config.toml
encoder_arch = "transformer"
model = "waveform VQ-VAE"
dataset = "two synthetic voices taking turns or overlapping, over music, noise or silence"
train_examples = 26041
input = "waveform_16khz"
bottleneck = "vq"
encoder_norm = "layernorm"
encoder_norm_position = "pre"
encoder_activation = "geglu"
encoder_mlp_ratio = 2.67
encoder_head_dim = 32
encoder_fused_qkv = true
encoder_bias = "none"
encoder_qk_norm = false
encoder_layer_scale_init = 0.1
encoder_parallel_block = false
encoder_inner_norm = false
encoder_drop_path = 0.15
encoder_wave_strides = [5, 4, 4, 2]
encoder_subsampling = 2
encoder_layers = 8
encoder_width = 192
encoder_positions = "relative_bias"
loss = "mse"
latent_channels = 32
decoder_norm = "groupnorm"
decoder_activation = "relu"
decoder_weight_standardization = false
decoder_padding_mode = "replicate"
decoder_widths = [16, 32, 64, 128, 128, 128]
decoder_blocks_per_level = 3
decoder_block = "basic"
decoder_attention = false
decoder_upsampling = "nearest_conv"
codebook_size = 512
init = "torch_default"
residual_init = "zero_last"
optimizer = "nadamw"
lr = 0.0014
beta1 = 0.85
beta2 = 0.999
eps = 1e-06
steps = 6200
batch_size = 64
epochs = 15.2
lr_schedule = "linear"
final_lr_fraction = 0.05
warmup_steps = 310
weight_decay = 0.4
Rows from block 6 of the decoder, named by matrix and row number. Rows with one number belong to one channel. Each number is 500 + 40 x the weight over the matrix's rms, rounded and kept within 0 to 999. All counts start at 0. Numbers have three digits each.
# convs0: first width-7 conv, dilation 3 (decoder.decb.1.1.convs.0.weight, 128x128x7), inputs 96-111, a 7 kernel for each
# convs1: second width-7 conv (decoder.decb.1.1.convs.1.weight, 128x128x7, transposed), outputs 96-111, a 7 kernel for each
convs0.39:493503482564600557521519532515531542490489521513520491490538501478502426436610479537497494559561519476447456521485532553490540509495468468476480517492501519492525483511478523535504484486441477524448466502461459490454436514493533489401438465464546536518457477483438496454431544538532542515535547507487473508537510509435491507447489510490
convs0.40:527502491490517519506478473478472492496517486523478485517488511514508488477479478480510476530495526505479524513498511502493526482490513515502503518520531488494529516526505535495537506550517480527524513519507513544504505511527514524527553530523511529583478467497473476484482486501506491525509498479495524475504517477487522521526486525486
convs0.41:406534577565533490446533528489503422505540535451522436571540465480499460501491507480501569536506489487528482542506516512484473527478508517489526464466497450503487492485632685671511428511608544494510498495474550547437485478442478583359388415522572523468527540465474506515564506507537543502562555501486493513585532462494489513504500514475
convs0.42:490512548505496530497503518479469521480492519517506531518511481513523520496486519485509518486525486517498503531530512494483525511512490495498527497515525503504479480525550526532494516511501518521513496517522511550541535513515555533521530520500523517549488520523483481494499514506510516485484477515498497526522517496511490524487509504518
convs0.43:510510502534506531507490493479489519480529485531519508531526499519517513526502523533526487526522507478499523487485519499509500482480501500501500528504513526508474523498493514546553527515494493479494512477493500502483498513538508545495483492508538530495483525528504517498474514478500478482507478498529506518506526525503507495531496502501
convs0.44:533477496499516521490484521494501502480497519508482482511480497525490522513509481494531532514526498487501485489480509497526526492500483476525502479517523518522505502495557557572566537537569479484499476513524488483504474475465512511544529530518532536545519497512504496510528526511510520488514519528507502523508495519539518507515494525491
convs0.45:521510500497495508534514491522514485525517518526493491485481473540512523522502512525484494520504533491515484502484485503531490478508501534486504525515478515476521479523513504489528492493510503499511523494510489549549480564565524595563488543476500535572500470494505514500485491478498510488486500527548515497506497553516501517510491489524
convs0.46:507474506517510512506513501515510525493489509514526493511537513499506511476522527534498516527487510465471480531507534517481505509499495526489495496518526509481494517497510539562514485459454474517492502519510515514505527515507538570521501551556553562532513497500518502507470494467481509496501510526536518546522565553501497510519521505502
convs0.47:487504517498499496497474514510509474475519469475491524475514504487492505489524524499498483507478473473517519501486494483512527509487477489478494481512475484484485515518475488483524531497502503502524522515513505533531529517485527529496486512526518501499498516485500498491513493515498479489506501487484485482484510504511526530529498515510
convs0.48:457507540526525448449493506512497489476507496528476480515569497510499530509529489517569594562490497513492526515559500512462479502514542487496525460483451493497467508473592611568511528533558529489522511469484508457413455491496570581431410476512546540541549479458505515547595487471495524512510489543511497556522552535509475518542523516508
convs0.50:496509486474491502516513515498479489516474472475518499473479487530520510529518502481516505485488474520501498510523514495505492493487499505495496493523484490520510513487496528538526521525497493477508485490506501487532538499498532501536555550524550514534488503498511503478473498478488498480507503487472473492503501500504499503534511500508
convs0.51:531514516515497490521480494482505489493510504483517498496505491492496516488480488501503491485496481478482491521492513494535495486497483478519500486517486514498496503506492514488508490496502512480508483479520515540515512521501526521508513526518519505507496478494490491515489518504519522493490503491508523502503495488530500486504518519511
convs0.52:537416460459472504551494452514467463466471474486486432414478481488490484494507486510529528497517509522497459491458489510496492554553494508521528526460476512433476446476640612619626628699672524520539516514521502522426506485464471541505497481454504516487506555558553521549540527501522533535537525523528454441461499491500522488476524547515
convs0.53:527564565585523554525502550512458502550520520487472413447490438475422454440454476453590627638538584578543542547565546556533559495536512440464518489445428460450458481475557651561537571575601507499522525489518544471393414510545576521478506498601674555547475415432491501467494475473484527541515527456464511476485478401531541504578548533552
convs0.54:537530505530526539540509486511499496508506478507496493523529513536533503523514524507495515514497495504477535491496484527524521485504499510523496496493524521494506527504517488486498534505520516479498508491501512486504499500501522517556523522534525536521490517512478499509483489485513508478496513496489530492516505519523486528488522484516
convs0.55:488547545546536486487498482511513476530534501503526504495513514497501533518536485488490511516499474503516483501517482521520496493505528527479498474462485504466496491494573636527461471487510534499485478516485505494464489459509507549432444447471491522479512495497491497523495513467477517496488474486520511501522534480456500530518518500468
convs0.56:533532530546549535542513484522500482491485514517482471485507487524491519510508527514495526531479481480487516501528536509489516483510516521520506480515537512549510510499513489528521500503533507489518471485485513509518512519511491490553552544544516564575501505480483483521525505527516515539505525533544499521524473527492497542513537498500
convs0.57:482510490515517524508473519480494482510528513523527507507494500512489505481503500506491515474493485492506478496485504495518472514519522474487484528519479506477522485499506506486518472492515517520508518501500499489534536509552537543525460508517506545498516516513526518501503496503474499480482513493489504509512493488484505523518476494475
convs0.58:502473511464535516469474501488513513509503507523523519498500509511529513478504485521496519519485489494507522508511507520502481506523513482508491498490508501501474504504455491547514490489452487517492499488508483445497508508545540511476459485481564534514493514498500523483474506493491499498483490485509518529540532551484473501488529509490
convs0.59:437409413418403403446469472412469457447459455442435450454427478457454491488423482437422442412434410421458446399425415485400439482486487490436465466442480422418439476443437404435448461463420453440498503467488472432394403436435431414456450412415496447464415445466450407437399473464438436419445454437445461443411410442423457399377481386449
convs0.60:499470480485516502503502499514481528483489491486479501489511528524524485514501483506508514514498516468517491505492530523500501488497497491499491484528501509520500499488505500513478494505509475504520492506512492530506512535524523498513504511505523500507511501501505490522477512496502504517519489520500514499532512498482520521494506510506
convs0.61:515559563545533503488494476495508503514509484480514491543498513516535522524510489525542529536515525507484518543538484505508499474499520482525505514474505497515485503474523545543528524491501515525495474515538532464512503524492472495446490499549537521544515509475494502504522501472508506512498492519527498513532542508511525536529530515495
convs0.62:486504488493456468498485492496486497491475482473489473469472474484512483492513520505560528545556541540525485518467491463496499527524495506483500492501514505483490473504624642613610618618583523542526514497513520472472503480471467521493480472516510535544518486492514535511534517494498489491514490494512500534518528507527510537520547520523
convs0.63:593602614519553540569509508468475487510499489549542473467504467519510510492489474508528558506497484492548519497544536528531538504534525517468480473477452465449490519540506558464498505568563493525486487516530520431313334483603612571489517506577588558561464466453479485500499462472473498518525487491525542521497452471483531530532491499514
convs0.64:500479549513490506532528525509521487498528489537548450511530484493448477478491510495530546559542543532517504525540536534483529507500527486486504495445453484448488487501558613576587566547572524528504491474489500488473485498552586503518460464493565518555498532486488509494550470504498493526501519527509540529539529532531489487501518491521
convs0.65:464462499519520493499525499508472518514531563551521488476521509497513502475487517514526513514526520494475525520514519497501516496494519504469489512502458475497468489465549555563580578566542484507522488468503520507494519532554544502517472475531567549556542530509518508515502498508469487489472506492519508506541543520486494509484514503510
convs0.66:505503490521514489525511503511507515500482485511481481478518509502510529503508517526492491488479473488477516504497482493517503515519497516496502518525502500509496527501470524500506490509490519492513508474471510506503527520511509488547506530545540547516513477523488516492520509481507475485500503488531482509529510525521489512499507507493
convs0.67:482499524474516522500499479514488532486511523506472494506525514524509487484474485517487498502538528520468528487497502516485488489510474475504477481503485529472479484516517529547551529512459516506494479494514512486525545514506489491530515491492539462526527504527526475506478514494510518529487504512512471527471525491519488496500509521502
convs0.68:475488495508467503460514501481513510492502519474496494475517514509501491492492508477475510479515503504478500500492505518530497509485476502491499505503517482472512476469491489479515475454493512518486478509501508543531525515483539533527521505488531520498514507496516499493499518477514479514509513523487503510528500506487476493484484496518
convs0.69:518544522471439457485503469463497476499520487499525531526501464542494532498471489508517542490472496525553514525539479479505551472481492531503481507483463485476501471472546500400436542587569513501496517481528511537478380370495506497468475523479473479503482512471517494518521481493478471483498514477534546497477462471488508486505478485485
convs0.70:464561548511481472459515501489508515532518506494512494522534490506536522481481487496543534518538502511525487524532536532500508475486491516507472458483469516473491501477575597557538529510508507508514469477516523468472449495511523563432497461554521508495517469511481491500508499488506480476496498488494505532547500476503522502514524478479
convs0.71:487460479480457449463493496486468466482479490507478483476506471482517522519513492475490478470484481477508515496482477494482499506489476507494489477528526494528491514484482485500472510504508506480480476476526523458440445468466450460554526545522538527532463490502487479471467518498522484506518496499503461473456491495525499479469514516499
convs0.72:469436428445477465475450478495481478455484510504479512508505494514474487484467478470504505468510488494490462490487472482467512496507507488472503494490493504508492477507476467485459461495458521521484535510522491480448429448455461469496515540523497495511457448476472463451427482489480511496482497470493469472509489497488513526475521474497
convs0.73:458500513544485504472496500510498501484497521492526493497518514483522483507514517513503528534482482479514486523507525485527478471476491516486493504515483477515487522479483504508527500465469528496501493490504504489511508484525505537496494486561512543514508500507503510500516471473512522504512490527498524532524515510470485489542524500492
convs0.74:499524488505520520496478499522510497518515529487521503505535499505535538494536503515482495513489477514491493507529504516488515479514484501516517504474510505471477521473522553562509534516484494512502484485480476475490502504527554539512527560549580574593516502483497513476484502505497497516497476555510550541535526515482512531526520519530
convs0.75:606571395275457479615406442558550599524480423287569702525313293427394424419610525430679511423359490539607558494428383439560653501649601516564563495557447555419547624578648607453534387450604540426516443493570458116213630790690886500540556630509246386319517420458579504596485520552536558502449498555436467446547498467656511601480445420337
convs0.76:628502452459501576636437458457488502493443537544542465497452486529492452456465503490516457498483559523529535476479489526548531543515490485459520567472470446474474474482370281487688802765507467496503537508524493433437444555520454392441467472473434496503430465518531481464449499509496480483483490502533501477495488487472493491496496509511
convs0.77:453502513511509532504492479518469503489473519502519462513543521522480495484491484524523522532510527484518510477532521514516517483517521504517472505483473474458469477502541578562588508515529511512491477501459488531482462493520529529478490485513569582551529489513473470508521507505467479481517493540533548528570534558513519518550519506500
convs0.78:574580505408439541634469388393505538569510542586553453388397419519506482445471459475521479400450502595516489498472487496553550479532538540436428455528481446454487502543451312301567684671601475496486490543513487496336286443622648570464453463409423493501426440495527555496455462474497494464509527572553532482446441482471484488482492493470
convs0.79:509492515505494496500493481487478512498500543579507457502528461496467514448479477477521504519542487530505495531524508542528516499529536515491477460454478459436478479501586630564575603569634478511502510462506520491468479469510513566450451484511546523526549507499497528497558487476463487501516519532513525505550516542493500478493533521499
convs0.80:592471459474423597642457502586682568536477672816519386464340469574396439495529328593326534570615477489374473412442461393616612476573531476466435436574374557579475541559451465558660538592513418524643590489370320393445540585606547487709395560359354518735536585578521404505340525619525511341505543530553401534499325581528501532446402569690
convs0.81:519487489523496522486502509495527504499501523518486473515504482542523517535505527511491497502476477468484495510501504491504518501510482476473490481525524493495484507495489487530489480501477519480478487506513488514530514532519492533534514497508497530505475495492524507485497513474470490522471502483485513525500528484489482499490516510501
convs0.82:473466481516537470503509498483509509469496494511489490483534471492509533487534493528496475481473512508463507516493494527491506523512506503518521493489512516523493528502505520526523463485486500510502515480488519511531500496512485506534525503520554558531471502470491494485468470474517474478486492484485481505528492485518479484516530526482
convs0.83:530502518503531494499479521506511496473503474530483477481486507506501511470502493515481500503481516495473475485497515510511507518491490523481501489513520471484491508472498545544499478464542472507494506486503509504507534547497486557568428491473560594534484530517493483516488493515488498485495495529477513514522500526492500526485493525480
convs0.84:620519418311452612678479452459502553500466492576510442448420513500512461483479494493515467434477527536504502464500481533563554511567544492427419475505452493488519511495377296339662774719535486460497541498496507470373420520632590512479440478408465478569491447481540543486455484462474489475492491567560527443439461503501467466481510501513
convs0.85:430507528514499550464501528493487515493505548532492491555545529521487482469522514488539532538532493504502492491508514527509503485491513476517499468493473489482508496520567601600574471437502518516482491504497489520502470498562529524489459505579533563513487499496516508500520512511469503487493509552523543541549564530504487504551487521483
convs0.86:515520516498516500529513496504507509489508487512486512491509507491516514522505498501469472526515484465483494482513495516464550503466477518474475512478483519530522522503478504489487476481451530478477519495499497488549529528508523502451513510513575542594508503470517485480507512502473494488491477497500511497490495516513527505486528484531
convs0.87:535542556476426478519528513465481516533516476532499516457483449511484503504500490535541498458443513517529536497524487503513493496526483499490486463513481512510473489504522443385417530539531465468471480472502497506481446441549551573492494511514478464512481501508515482500501474507514505484486496510532538501486500493481488464496450486471
convs0.89:510503515504557547505481527529497476482483548537505497533501486519508482473479481524529535510495521513509526521531500486498499490477501507481490463459471488460503514515551634612572554503567491520524505501516484466527490553511497544476447455517545541525510518496491471490517493518500493494468487487522514536538519535512486507500521494478
convs0.90:391560604547594504366521528513502477523513491482486473508517510487509519501464486469499555529470472473490491520523485502484457509499517508499490484467521493504489499494604594567409346341544494514491456463530505522443542495331513620445418448537505460423543510454498485525516487522527506519521468454511475498513498480490498489530470483441
convs0.92:454446478488476506473490487490480480514501479487504470478467504505489507478528481519488479484497515505492499514480511483514491508491512487492513498526495489527477533489480521477505509518474497494521504485475524509499481495511542525527515523498532492517498500502499504504514512481518512519513470496492490528480485491526484511511483488519
convs0.93:367393477575572517486497511488502476509483503512431477509526548478476485485531491509499523531537490471466476500541532528506454506484491512501495505482450480485502499460514610598543444365348515499518474450460482496488465428501438444488397474513566578497525528505499481502498513492493489507487513493485490481568568540456510509514488505490
convs0.94:499502524528528536522479510529482510505525524502520499521504491493501519513532487523508534499498517485503503481519501493500519509507502492507508503508484485513520501529509555556526514499500491503480513515472515520503492491542522538488497517523560558559492488471515479518476470476512475492496471533504541555519550503504504519500513507500
convs0.95:371396367381388362415416455410460443437427428469434420418441411482476482438437473469451468439448449489466433473467440458441470446492490476455474449492482489487486495461421411451436447460444504506490496484527484426433401393442405408503480491452437454435446443472484489452473497488484484494472500425452433457429462421485486454487459460443
convs0.96:522501513521534491533475513497512492505479488525501521535521520530528522502541551539525502478486498505507525524546529541517510512478513514500511484538491510527535507536497528502514477479489522519493513525503503492528516523498515518536552548535574566529480478499513487495511499497463486477484483523517504519530495504504519532505534501510
convs0.97:461495517534530535468481503510497485496480496510495464495512510502495478515485509531502520526484488464497520528553551528509488491506475515521522504484510501471485493528545578530492506473477531525505503466501496535459482504472557530497465447540555540516517501499509478488506468501516508489494469504516477520495525492478470512486488491500
convs0.98:524524535541536523537472501502481491516505498500509522528527488505537555525550547550514495530479522506480502489512505508493492484512511478505517508533507505520487504532498522520519504521501514479514505483480502496518523488542518542602547599564596603603480512492511467475507464489473495494512504513481531524479489503537553511522543520520
convs1.39:494492475505501502506506490501495498492491525439526484484450446530514507516511514514492508499500499504499460516475496490513502497498502501501501504510480491498497488491500495499498488479468450495493467464486486545410483489478419447514515505511509514513504507505505502509506510518507511508512514558516523530522514520522559509532517554541
convs1.40:500497500501500502498500503502502501502502501504502503500502504501501502501501501499501500501499500498499502498501501502500498500499499499499499499501501502503501502502498495500500499503499498499497495499495498498506504506502504507502500502501501501499501501500500502500501500499500499501499498505505505503501505502503501504502502502501
convs1.41:462551518504531505450482516512557543547555410435408463437451542502492502513524495479544549598546545546550513503545433437473466557585506492485494527520563495588503475439428422459450443433368518489521487456472508393458365517408397459572579553569629576456497460487459457457482544568561523536523489506506480555579573532517545522517534514437
convs1.42:494498492494496492492504503501502501502500501500501502501503502503504501503503501501500498500498498498500493493491493492493497503504505505507507506502504502505503503503491493494492491491489496492499497497500503497495491501496496497498501498498499498496501500501501503502502505504505504505504504505508506507506506504501503502501501501501
convs1.43:499496496498498496501506507504505505503504490491489494491491488504505503504504501503503501504502501505503491482485491484487491506508507505506508507506503503503501499504485487489487487486485495491495496492499496496489484495482478492499499500495499497498502502504504504505502508504508507507509507511513514511512512511501498503498497502502
convs1.44:498497501495496500499499494495499497496498506503496510504502503514508510511513510512494500503495498498496489494499489493497492500503502501501501501504501501501498502502490490498491496498498494500497498499496496505500494509500500505502500503496498501501504504501507506504505501502503500500501501509504503505503501506499501506492497502498
convs1.45:519496512505504498498506504501502498500500486497489496485496498501497503502497500499503504502500503503502508496504504514500503499499502498507508504509498507510506505504507493498487500491488483503490500499500505491486483493475483491502493506495500499493497505504504504504507507507510505505505505520506528511503512502518498518503516510496
convs1.46:500500499502500498502502502502501503500501493494495491499492495499499498498495496498502502502502503504502497496495499494496498499500500498503500500507506504506501496504487491490488489491490499499500497500500497500499499499497490499502504503504503504506501503503502504506504502503503502502503502504506509507506507509504506504505503506506
convs1.47:502501503503504502502505498499502500501497503498505499500499501499499500501499498499498504502501501503504495500502501502500503500501501500500502500504504505499506502503501501500499498500500495501499498498501501505500505502503503503501503501501505499501497497499498497495497497499497497497498498506502506498503499500500503502499503500502
convs1.48:508501507507493484508500495499496506502512479455449438459469479510512516509503480503499496504504507509506493477471478472492457508501497491513505503520508521516503503523373407441450411445425494502475486483501484514492467463406392477500497517516516491505510503501505507506492519519517527527509520523529541520518507530491493529534532507520
convs1.50:500501500501501501501500499501498500500499504502503502501503502501501500499501499500500500500501501501501500501499502501501501500500501501500500500500501502500500500501500501501501501501501501500501502501502501502499502501502502501501503501500501500501502501500502502501502499498498499499498498505505506501503503504501503501502501502502
convs1.51:501501502500501501501498500499501498500500496498495501494499499502501505501502503501502502502502504502502500499500498501498499503503502503503501501505505509503501503503499499499498499498498499501499501501500501499498498500496500500501500505498503503500500501500501502501502499499500498500499499502502507502501504502501500503497502501499
convs1.52:503510502528504539520534534518533501517492502511492501481505469524528524526524521531474482474480476475478472476469489488489500498521497521504530517506481496496468521478397376405398406385404479477491458484478486526509514507489535480453469452490458478477470496485477498475505490487492489489501498552560541564550574538456455465480466487476
convs1.53:416380405447415356428547509486501518483508545504481489528494503518512497516522483522471500553488518519506408425502419425461435512518514504535527520558495462517501460522396409436442413449415509517540511513549512620454377516452364452461478488508505474529485497507496511526500447458477484478460491570570574587587566582486505534526535518552
convs1.54:499502501499501499499501500501500500503503497497496499494502499506504505504506505503499499500500500498499498501498500501496498503503503503503502502498498499498498499497496498497496498494497492493493497493492495498497496497496502499499498499497501498496499499499500500500500501501502502503501501498498501499498501497496496499495498494493
convs1.55:503504501505496498505498494495500499495503474477478476478477492500496496498492490491509512514506515513506506506500493493497486497507498499509508507517506497517501502510479482483480482483482505509508496507508497492483478492466468488498501501509505504507503505506503511509507514519518512518516516494498502505488499510503509506511510510505
convs1.56:485489509481487505472497498495500496502502503500484512489493517506502511506503512501508512508502511501499496503505485502497489502504500496501498492510502520517502528516495501506499512515512500489472490486464501510484489519472500523492495514496501515486491494490495495491496502497503492498496493506501519517495528501498497520501507525490
convs1.57:504503499501500498505503502503502505501496483489490492498500477504506503504503501504502500502501500501502501499499501497499507495495500497504501501508508496506502497511499498497496494495500497497500499499501497493500494498500496488506505500501499497509498500499500499500500500501501500500501502508513507502506504509505502500502499500508
convs1.58:507502505512505498508510505499497499498502502499488488502499492499499498498498490498506501510508501510507491486496505492493493498502504505512508510508505505505506502505477487497490481481481493494491491493507496505498472480486480486501500508507502496502500505508507508514500511505508508506510506515519520512524509511506506519516510509511
convs1.59:499479515489468523511476508508516484477506455521500501443466520499499513513492505503531513499488515535498551471501452494551496495499497505516506504499466481507518494457539525520500529533519489524477428480477515479577533483456458550504451489528516518453474490482472492486500518504496461491506503500511517536495535521513440495508521536452
convs1.60:501502500502502501503497496495495500499498494489493491496493489500499500498500500500503503502503501501502501502501505500500502501503506505505505505499499496500503499510497497498500498496498501501502502498500498495493494493498496497497500498498501500503501501501500503504501501503503502502503502498496497494498498497500502500502500500502
convs1.61:489489490501493490506501501500500501497502501501503495502492495510509508505503497504501499500498499501501490481481485478487488502504503502506504504507505504508504502508465473474480482494480502497490484482497481501499487499469453480495497499500503499503505503505503506507503506506505508510507511503513516523520513519496497503508513511518
convs1.62:505499504505496508504500499496498496497493498502495499500499496516511513516512513513492492497493494491491488484492487485489492500500499500502502502504500499501496504502457451457458449455455493500498494499492497507502489499490503501499494498498494499497499505502499505499500497497499496495497499516514515517512519514499491502498493500498
convs1.63:488472469471458458461516503487495493484498507494472486496487495498498496494480484486506514527506525510513511499518502506502481498500508510525520518513499488516503507511469481490471463474474505523529516532531523506469426470439447465481487493495493487490493503504503514511502482490494489501493485518516507510486498505499510529518524515514
convs1.64:466497486490507461482500492488500502499499495464476490481486496501510501495507490496488500507492501496494447474485456473470466508504503496514517515523514483504504489502413437444437429434411501495495496486507502543497447502491458489499518515505520490503511504512508505505501496508502501499478503518520525510513500510491526520499520488505
convs1.65:494498495500499493493503500501499501500497483475476483484487483498502497498500494499499499501500499499499482483484491487488490504504503502505506505506503499500501498500455458466460461459448496485495497491494499508488475491488473476498504501498501497499502504504502504503504504506506504504500504499509506504506502502497513511502508504506
convs1.66:500502500501503500501502497500499499499498501493500495496499496496497498498499498497500502501501500501501498502498502502500502503501502501502501499501501498499504497498496498499496499498497497497499498496498500501495499497497498496497501497498501498499500501501501501502502498501499500500500500501498500498503501496499501499500503500500
convs1.67:497497501499504502503503513495506495491506499521491502484476475499502511502505495495498497499493496499499492487495491497504499504501496498507516505508502494502512488513484488489489492496503498497495493493493494518521499505500479504495489507500510502497503494511507506505502503495505500505498503494517524518520497494492486501496504501502
convs1.68:495500494497488492494499497494497506503497495495500497505501494499498498496496495500503496498504495502504500494496505481486501502503505504505505504505513508504502498506505507504503494499500494494496499503496503482492487490504487489499501495491483492497499498497498498498503504507503502501501507498504501491489498492505504502499487497505
convs1.69:486472481495476483481507496496502513496506512503500493518505509519513519522512511512512519522505517524523499494481481455487480514521521521535526524512504505517519512507510494493484493504500513525528502519540515515473477505510514483479487499507500492496496509511494502501503492511523509503507497514506515512508500508483493507498494498487
convs1.70:483491493489491483494493492493493495493499488480480488486482497505508508503500493504497497499498502502497487486481476486484473507508505505510507506505505505506498496510444456473469463468460503496494501498514490504494490504474464505494500502500501496503507506506504506506501509511507506508506507500509511511500495512494506508504509504510
convs1.71:500499499499500501500499499498501499498500499500499504500496500500499501501502500499501502502499500501501500500500496499502499499499497497499500499501499498498501499498502502502500498501502500503502500500500503500501499504501497502501498499498504503496498500501504500499501499500499498498499499502499500502501500499501499501496502502498
convs1.72:510512487485499501513494496505497495495490482493519512487485486502508506504513507508509501490495496492500525523479507509516534495493500499498499496484500485494495503487509496485479492502506501492510515493491495490505522520490499494497512484487510503505498501504502498500502508502499497504503510485491492479485481486503509467487495500500
convs1.73:501498499500498498501496497498499499496498487489490491494487493500500497498496494500499497501498501501499498493494494493495495502504501500504501501503502501503498497502481483486486486488481499497501500500501498497495494506490483496498500498497498498501503505507502506508503505503505503502505504505508507505503505511502502501499500502504
convs1.74:498499499502500495499500502498500501499497489493491492494493497499500498498499494497501499501500499501500493491494496492491495501505503503506506505502503501503501498501474479479478480480475502497501498497503501500495492499495491495497500499497499495497504503506503505505507503502504502500502503503509507503507503504500503503501501501502
convs1.75:153519707321745475169678526643051378000506582252723407618000626708703879521713569555389537421475284486282143805515565495696003466376739807999842851380301635000900000714363875393754506567343613627427801171546719638311984513999048709414602533159653687288645698494836276756619340437411508603749624464474792408776385460202484444077487446121
convs1.76:472445464523445461491531526521503513506493545557553494545525491503522510540521517527489495501503505543526434416446529455494509477490497484494509506515458510549529528543504502514529537540502522497521478528546539553478524496513478488518522490535493492517490517513504524519518496469489517508513525517554532533518500505510504514552519534522
convs1.77:495493494499494490493505494496498503496498501492497497501497498506504497496500496499496499501496497495495483486491491485485486497499504500508505503507499501505505500501467467468466467471466498503502499497501502507489490498498492494496499498496498494496502513513508506512514499502501501498497500519512513508506508509501503506501503500501
convs1.78:526475473451428443429505501503494501494509490516513503526524539534529531541507525525523533548548564566536524492485480463474428483496503501510520528521482501501509530522524531553542524533520500522528546580560555477457469451460486513550506506498481487470517533539541549535528523507516518528516494544530524516496495504556531545531516514468
convs1.79:484486487498497469485507489499494499494498500469483484489490496499510505498504491504496498501494496496486457468465482476468456508511516510522520520508498500505504498511446455459450445452443514507494510502517504522483469500492475512490508514504507490507512515514515511513502502503496504502487499523520526508511505518499515519511511501510
convs1.80:647412999613707068438445419736358465441444211704331185321533498479272876667899673682769398389443602750688600391395756658750511704402638466502535361248669887547784108502157474510398244183317466613120450464749638002564588098421000466999408999921820446547654430319566586823671819589620549608227610540576867380693388409999283941905842427512
convs1.81:501501502500501500500499498498497497497498498496496497500498497498499499497497498498500500501502501501501500500500501501500500500500501502502502503501502505497500497501494496497495496494495500499499502502502500500497497494499497497499501502498498498500501502500502503503502501501501501501502501499502504499499499499500502504502501501502
convs1.82:500500501502504502500500499501501500501502503500498501496500501501503503502502502503501501501502503502501498498497499501499497500499498498499497497503500502501500501499491491495493492491489500501498499498499499505499497499495499498498500502500502500501502504502502502503501500501500500501501500506504509507507507506498499502501502501500
convs1.83:496500501504502496495503497497494503503505492491483487497494503503505503496499503502505504504503495495497486492495504492489488498494503504512505502509506509504517509513469472480466463458461502500496496494495499499490476480502495505498500508500493496494505509506503503503503506507504506504500498516526520501504502510500503508502494494494
convs1.84:497480511496477454444505497508498490498493509508508500484514524512524528537524531520507535524513558553558478493512509512481487491493496498495503501499471504503510509511525522527533564554518509513504501523531550470433481458424472482553534539517524482457513530526523530532544511511513508528511510535533537513496499479535532539527550520498
convs1.85:498495497496499493498499494494501502494502495489486495492488498502502501494500491500496496500494498497494486483488482483486481503505503501507505504507502501504501495502463466469470470476472496498497497493499494507496489506493479496500500505498504497502507508512506505512507506506508504504500504514513513508508508518503504509500507502507
convs1.86:486485467507511507505508504505504500501500503501514479470487488496500497508512507502497501499499493492495486489476500500503510505508506503502506506504492490504504503496494494492502503482472499500502477468480494521489489486482497491494495493510510502495500503506505505504503503505505513508507503487498507519519515493491491486521514506489
convs1.87:497496492495497497494503496493494497501498506496493495496503498505505502501500502501504503506504507502506500499498501502495494501506513513515514513503502498499504508499499501504496497499498507505509509511508509506496489492497509501489497496493495494497509508510509508501503502504505505507502503506509500492490499499495503505499499496500
convs1.89:487493493489495484496499499501499500497501499484492484497501501497503499497502490500497496499496496497497480480480480482485481504504504502506504505507505504503501497505421440457451440449448505501496500489512500514510486504483468501502502503503504497500505503503502504507502512507504504502502501497503508496509499502503502512513507499507
convs1.90:506488501493491489496491505505508507501527473511506500494479516520514528517508497505518500503501519515501510474484475481490463519521511506520510513502497515512488491520484484486502497514493504513501504505506496481517524515474467517519486508505510506514511504493504508514497523511510510517511511502511526519497492516518478495494504509502
convs1.92:499504500501500493501503496502500500499498500487502496503506495495496497496494493494500505499502502503504496507497504500496506495493495495500499499503505507503506490504495499495498499494500497500497497498505500495488499493498494491494499495496494487496500500500499497503501501507503501501503504501496504501501499499499506498501502493505
convs1.93:508508499497504504501507500501509505508504487454458508482487494516511499498500504499499510510503510505506488496490478494490494501504502501499503505532507496504502498484495511497478491490483484487494496501488491525470459501484479474515517515507504508506496496499502499494500514518519512511507505527504498515494519512506526520495501507503
convs1.94:499500499500500499500499498498501499499500493493494497493494495501500501502502499501499499499497499499498494494492492495494496503505503502504504502504502502503498499501478480483480481482479499498499498498499499502496496503492491498499500500499500499498504504506504506505504503502503501501502502506506510508505508504502502502500501502501
convs1.95:508506504509502506504502503500501502503501502497494500501502491499502499500501498504499498503498501499499502499508507505506501502501501501501501501504503505505499501502504501506514495510504482481493482502492482512509503509516513498502503502502499499505498499498499502499498495497499496498497496501503493503493494504504503511505496500506
convs1.96:500500500500500499501500500501500501500501497498498498498498498502502503503503502503500500499500500500500498498496498497497499503503503502503503502501501501501501499500493494495492495495493499499499499499499498501502502502501499501499499499499500499500502503503503504503503500500501500500500499502503506502502503503499499498498499499499
convs1.97:501502499498498499501498506504506501504507484495492491493500501499499501497501491492505503502502503502502502496492487494495493507508502495507508501505511513509500503516467469475477470474477504500498499500499501493500498497489483502500498503504502498498504499497498502502497508504503504503502504495504513515506514507504499505507503500507
convs1.98:500500500499501499500498498498498499497497498498499498498499498503504504503505503503500500500500499499500499499498500499499500507506506506507507507500501501499502499500492493494493494493492500500501501500501501500500501501502500500500501499498501499499500502501502502503502499499499499499500499504506506502505504503499500499498499499499